A small multi-label image tagger, trained from scratch.
Training: soap at rate 0.0038, 6700 steps, batches of 384.
Rows from block 6, named by matrix and row number. Rows with one number belong to one attention dimension. Each number is 128 + 32 x the weight over its row's rms, rounded and kept within 0 to 255. All counts start at 0. Numbers have three digits each. After the name is the row's rms in percent of the matrix's.
# q: attention query (model.blocks.6.attn.q.weight, 192x192), inputs 39-77
# k: attention key (model.blocks.6.attn.k.weight, 192x192), inputs 39-77
q.86 115:134169128147129103201101142127137177145196110067182151155147093129170060092091088094109142108151110150140140110144104
q.87 095:188108162087084096146145151120132138151172121131152073130177112114192095139126166160134146170086190101152185138196114
q.88 092:152059142131126149106138105182091151111140121109159172138115125142116076167161132155060140114093092154127141160143066
q.89 118:141062090097117151162135131166071135067106159145106140099074120090096168207146159127088157106095159125184114156094098
q.90 112:088134072172131211148186077129120100088088104173159176150064138099085146123172148124124131118143159126165129122142178
q.91 095:133118140079123075173157155162105135131164118089135087114170102170134076082079115156121134197125124122138137107156114
q.92 122:112137109232125149132117133183099194137128067107124224141127079139151140095147094107121134046180089128097176078109150
q.93 119:113164217152123112146164132132196157235145133124051141143121074161164055107113127106155134104135108146068165142189121
q.94 102:101128109093101162110105082130069096116114150162161138140076158116117123142147123102151142089173145105110131168149139
q.95 099:093133101193155104098111053111136089173170146052141141128164091125138062095136071174174120172178135122089166156089143
q.96 153:133125127098102141096145202132144091077055090179120104112095199159075160114128121133122116171117104140150122094125156
q.97 081:132133184142111130103177151111188118182118104141110152131145190180135079118147111099164098091178063143089141118135164
q.98 168:094135082150112198131128136130151123130074115197116157141084121087104169130169166070135157076092147174150085130132170
q.99 093:138136152146097128138116153171098117121133105116162146143168192188126063068099072192080131180119121102101173141124105
q.100 134:093109120130113187108113088118072081083106146149143102091134147123060179120174161190103137155089135101178078190081135
q.101 105:127171161155128168073152160105177162157091070163110122118125169143131126105126112102115141103130078142152099039194104
q.102 102:112102094140151173160174105123088143119104153140089146102078098112136195134135148099121126065128155128143080097138152
q.103 108:178116131119112133167195198142150176111092089166096150136071177131101146134083146122102151113133109145113121089155101
q.104 097:122192135188169130105107132105181108131136069166151145082167124155112112098166136160150110125142093176127140158152157
q.105 115:106157152154117144105115118106175154159083118185071123128104114133056141123134182102164072142146109180133084116106136
q.106 085:106133145120143106113153090107124093172181196069097154081147088114169123116133079173151135159117114124176174137174144
q.107 131:069168080135168165109154071098139085106121179107108104126182109071079173120167117135167126162157165145120092122130188
q.108 103:131133138177162108156102089140112150146181133089161120146179072155134080063111111138136113167159144127099138134106118
q.109 121:124149157136162161076176100099145116097101102182133096105110167135098160153169193147178077149152120123120104142171119
q.110 115:115138111023100118132120137072129125124121203124094064128137092082113161163129145079116164147099208107147115164054106
q.111 088:161111154126173075116147151133092111039118106147133119093127181146124150123131155178143080168153106108109160164113129
q.112 090:178111126101076097188180165122107166148124188133100064158127138099134150135099128127141213119071149120137159143147119
q.113 120:163084118190182131150112145141130168145170075106147193145126153134153116135122129147116096076128071147065143074145101
q.114 094:156122136121121148150158142109130198151132106117181144090118150185126123153106135079065066100133046178123116097135122
q.115 091:170132144088104111153191153117151094131148131120122119141091147098199120147157125104111141079098155112141190108212122
q.116 133:135157112137153135111142136130164146149086099168083152165152112112059139135161153131142109170115160207159080123109136
q.117 096:081105118133134218103145148038135096111100145145113088093143176085107177124142133120121107169082163119148087155080123
q.118 100:083148121238151175137136099098161074163137109095128132134154151128132122099193115153130138104172125154164152147152157
q.119 090:142106093057117114097091164083083144081118095119119078078133170149101147135135136151120117198109133095169140134071131
q.120 077:152112145043084122102150121138124169130115148166132122160099087128086121182105157118172148097119132131120079159144124
q.121 100:091151165168087091159156114127154146187153146103125128127174115136178069104114086141163193099124134121098172168192167
q.122 097:130134176108124116103143105086124105111111181182158039079148133153104130132097158103159101192129140123162176177126128
q.123 110:123113151189170163086096131148133158126110115179066153110139147110099165125206146172172089118101131129141128110098151
q.124 088:090255153184070168087162092068197092146128112150104131140159122104151111088138132113195128138124126109127151130144119
q.125 089:165078145178115129138117117154124127086122095131150156131111148148095080128154155128110135137196080124126156152096172
q.126 114:104171142176076173148110148118161116162099108142142103158149150148109060055117073126166143148141139139164183126116176
q.127 113:106111120177114154195104102150110110166153143111143181137141110121186105047131076134147198078150147097102170130130168
q.128 064:162098163046141051098135121110093176147145102155081099163128139135143119129094126117082074122139155122082097106106083
q.129 106:112113120091080156140171125126131128125103136127107180092095112129117152119127121087119098127096111104101103126039169
q.130 087:195133136140170115143156202145185163112159084156167119148152143142113104152106131109145090172104076189148153105178071
q.131 093:100109085175114128185189095078143172124132130096071197181127073062169131110155141123143118115127189122122113119088151
q.132 077:158167125141146144150142141154156149088167105113189179077149124117134155128120130111117130130095043134175171106168110
q.133 093:186126114043127043155138155150078112101141154107185097131128155169105092112070125126084123173112119105112108130080077
q.134 106:092119123192123178095133089090130081113074136159054153160098121084103200148188134118152132088161173137112143134132211
q.135 083:116132139137097097136097106121154164169142087168109156109146085161174063088102150141134102145128175152067106132121156
q.136 109:093165089176108151143149094128123106145068114137029151153092117091120137107134131128177125071189143096141117105133181
q.137 092:138166120085094112175157165134174115150147130138080172225131069102140079145172133109135183108135188198133106153137094
q.138 086:116140090112176115099126110108138085110140098110089102101134162114124095103167102175175062168137165116114154157067073
q.139 090:135159090155117136176185146117150161131118085127093191184088128100141095094172125051148109084143135144149118085107160
q.140 071:145202104130126108198136147107160133087152076144125122063113108087154099144087146108119119151095104154145141110119113
q.141 097:140128127147136158134194158112210131138127080148139157140074150140152101139195112067113054090152098153140132112110168
q.142 094:151127154173173110096121131139142102085153130107151091102189129187153082118075073162169122186151071144126129147164107
q.143 086:098159116127144119139104069100132066129157163078140099094162096126130082128149097157187122172163120118119161187127145
q.144 078:102168119099141119151184104086100100175083174106114056124127110139052163119110069172155148159191173081114127164080157
q.145 095:107142163168126143077115069112119179143111152153137079080151141174126096120097115152158119205180100124110107137158162
q.146 082:104133144110100122096122142113126113138106139128079104147108113150143101098068127156083152126152184102160115115151140
q.147 078:160143122119123128204103149145204204155138054151076106175149095116131064142146123101174091108148124202059093184145111
q.148 108:078131099144132170113133056100104084140115203094121085086145093111093138152122127134193162117202169102118101177111136
q.149 103:124141143125094078112172157082138128178125110133131144136169138180134102117100148150105142124146110114065107096128105
q.150 093:067074137091156116111110053130079122167172149078136095049147148114163135117126122151115108109125108081133100151140125
q.151 116:151149170170141115128109160144165184145162097131178153112180153156136118143130143111105133144121070177129146136162112
q.152 132:104072091155124179129190116118137084105102112179110147147062153114133159140196149119151124060089145135123123132143174
q.153 106:149167164152110119125120156104160085135070134164123088184136171150116117133152066168133197108139160140141164165129183
q.154 112:072110094130158168153146076128123142136159120145101156145099119072136150128180170138144121054110159131125115097189145
q.155 120:100204132161097132160129132138179173210123105155085205189124112119153095090134145109103149073142145156120150073178136
k.86 124:088121107150119188090145143125145113130066111171080135105081135142110156107172144145124136129091158126152081107100140
k.87 099:092175152139072155111140118111194124153117134121134126123186069161122073127172125098176147130122118138124117140099139
k.88 097:137129103156196148085129089153142089116128115194141132182054132052097141136148187200163115073115178142163127118099119
k.89 093:103166196101156104133089115095182120120214148126084089093219079121150100134156159170181143124078159114104094162122092
k.90 100:139141117170169166153112149134131122129134103117144160140137131087132137090147145133106135130121132162178097169153094
k.91 112:110169110135108161091139159084158127106078106187144164157039154097147140120151172105112110054125128117096126112126138
k.92 119:123109090148187145093135108139096060135100093158144113161141162096126192122122121122107144095158176122139141148133155
k.93 110:122105099109097178138059165155131112076115164182213120177074146140116145147101129160067177076110152088075067104142149
k.94 095:144134168176173114109109177107208118155141078114106120184155172123140094097200110103092141122115130183198053150149177
k.95 105:164136133111105113103060155162080105104085108181126130179141147119068139117140139176088125171124127152149109139047156
k.96 130:149115116118122112155180134127088134153136138109149191183065119077163117130116143132140145043139103093110166128186134
k.97 089:162124124131162139122096142162106199116129092104132180128085162096139117144067116095068092116151116123211156086183113
k.98 126:158122111135104130136140166177094149155126144056141184162162066125119134128092124127087181127118137120108113088113102
k.99 097:107117106117149156117186139110128105139084067174101167168072175084140159127162160159121123039149163112123137102137162
k.100 097:143144194112161070122159125130142120181178153110162100096180127168093126146117121123122072160091078100085130117124121
k.101 120:125065101173124128149133121155058130096106111127132165137081184154155124106113086107090144097179088118151151110136165
k.102 087:150188149162145138134125150114184091166154140137206093175178135118122063126170124153132128131111154170123165158147125
k.103 114:077122129160067179135178122095160127168128148128143160149084130134181094087141129123107162060129157119076142148172171
k.104 102:103077090147118185104124127147085128108084095143123155176077134137084156104133115165145131110140112140162071106108169
k.105 118:122113089133143118150129091160098119116171134069150157088116071091148123159115110156072136149126082089085112167139093
k.106 084:130117135042159135077145133138135131082104129212144127110117134124091200167131174147111122130055145139177097106111107
k.107 113:144108210110082132110146150142152137119136102131172170096150165158115114126115115123106146151150036133159066122129180
k.108 106:128151073115149118140084102121091124112083139116104083110136112117058149131113143129120149189135137126146123166081121
k.109 110:126065170127150143103099113135154108119152089076137167095144148128123103119219111141144100113134054122094114127118140
k.110 125:133147150100084074171144158093152119133147178109096085097181081183148090156099122124140120188100128125142090091150098
k.111 092:099173146156158153131194108048149079145124112126154129092100138121140131130160128128184088108133108099124150145119169
k.112 094:102187080140122115171175134102162172158131116103113161152200109122162072119160138125181123107116143167131154133141129
k.113 122:109108065171165152159091090119063114106099109116094120136141128111115148101110097176148126150172175144145152137090124
k.114 101:126146068139143118125136174164152123092080116148080148159082135101141117123155122121169163111110173160133180123115133
k.115 075:132106133088075138111177165089143185104070121168052119129095210178102128131172124122137107130172096152164145087127135
k.116 125:117122106146113156150210107136106126151121154108135187117075120119170164136140139134121136056090127073083142108156099
k.117 100:116106199109080079111100154179105124112146143085134153092125163211112108110076085131080119141146057101072118102124139
k.118 089:145127121123146137087107148169075166126118077139150141188060181101117187130082119122069170070141114082137118053173133
k.119 100:107178156106118118134159123087157100146123127146114136125100159142129126114095106098187094117132137126134188098184128
k.120 099:124153165109149123111104135144178151170177163068157113133137079113190090140167151148087158146099157104103107138160066
k.121 132:139123108163120157102148179137144135112093079190117185123097153084127152144172172104123113065106106131174106085150152
k.122 117:129158190081120065141086141145166115156142140084112093115213058149091103141122126183153097227094104129100095156080105
k.123 117:080136090117159149083093054113105109150126121103151111120097141117134115133116089164143102109168119103142123132170138
k.124 108:155142177130115116134073162163113119196128132133158143159199125155081104146109101101065102134147060166108101126104089
k.125 106:146159074140208126141119106144080138166113110103104154128107084025135178149163187188141093120081166107147155152119060
k.126 109:144118123146065131112148159153127148170079094137125202159072149105142126140122160120073144061102115104131093092157096
k.127 100:148148073098163128140130156087107132115084121189156065132132109095081193146111168115076132151082205128191101158123108
k.128 075:107140179096106162116145134096201098097166155147191121070115132128157113132114135090178146170143101160115121143254145
k.129 103:132142134068164106117152152135167091126136087192139067177130149113152145168142133142137173106112177185146144135142168
k.130 096:074159120151135177124140067050096087127136150095158097134085147125158138094119121118101107091188162052148189134175180
k.131 095:162154122148118124089160149164129135179052117148133135167072173151078150141157106180106112132146106111119105087041170
k.132 076:140151124138152132089093110072098093147121096139126074123147123128132122116148130176100140140141208136142201151164106
k.133 084:113104174148120123106079099112173156152164133134074140118143124137149094118130175071161137140162131202104090123133110
k.134 099:148082128145136132091121153140120197134111069140151151127098168116092157128137169114044079107075112134126081106091113
k.135 091:161146107074094149111182179055135075099114125128167098156073160150119114135156085143101120181129100125100128109148098
k.136 110:184105133150156127113132180148148111145094064178133164154083187108112141149156113155092106131118102150141132093113155
k.137 082:145101164087132146134142097094107107087125154136159154118110164158095149146142150145103004197126109127138086152091121
k.138 083:142184115142094127110162161091209137155109098196173128201064144125129108119130109077112120091126114177135151072148143
k.139 086:167107147103150129102141109133132171159120132165114147202096111143127157167095146121104121157184116198101133102154108
k.140 076:090147150105108171109069136142104116108082100108152071101125129177089149073091070129114118106185119080087186129124167
k.141 111:169120150044119120135133136156123147150104149112129072148109095163098150164051113096088135146129114153120150148124098
k.142 081:115174126169092143182148165117114070119129126105181161165112165129170071076132083141126188084120115074089158115131163
k.143 094:192101121096108087145132178194126129107136109117116136165111117167116117106101110119077114165112096162102139122104069
k.144 073:134104152132157104109119169191150196123138096169082199141120094090139140141199222148099184073079109147139096113123085
k.145 096:117171096166121112119155155127149119131131090093138160136116132095207074116160098169131172072106139027173134095142157
k.146 081:142077123156125127139130158138171135069139115124112200126162106081106148148181132089178130131098087129184102090084151
k.147 076:138100153105098170133152097103106065126119123116219122097117190167114122106120118133081156148156131114136180184124123
k.148 101:138101126130148095162098166199097151127140052164114180195090134105148125117145162193078087097051121127116130101123110
k.149 093:144081161121149145079161122128158125087152089134104145134067134118170107106124109133135111109105093109135127123095141
k.150 093:140194124144088082151119163183131115189120166097143157125185107123158096144118077183134221131140132136145136149133161
k.151 131:112119135110089135158146110105062078073137189040155095074183125155134147101085092143094160173105134048109129192113131
k.152 136:171136162082141103120143135157102162180118144131129096130150103126081150167040150120132114180129118145195121159102055
k.153 099:125092168156099119124127114150113183106127101090081155075140093126099116119136171131154086139108067098095101168087133
k.154 089:146162076128126126176139111136059106128135168095139119128140102113084172140067066145080146202118150120097116124123086
k.155 111:105123086148144125106162066132075096103094120095102092063129116113105183136141090150122118113138137088125132144069141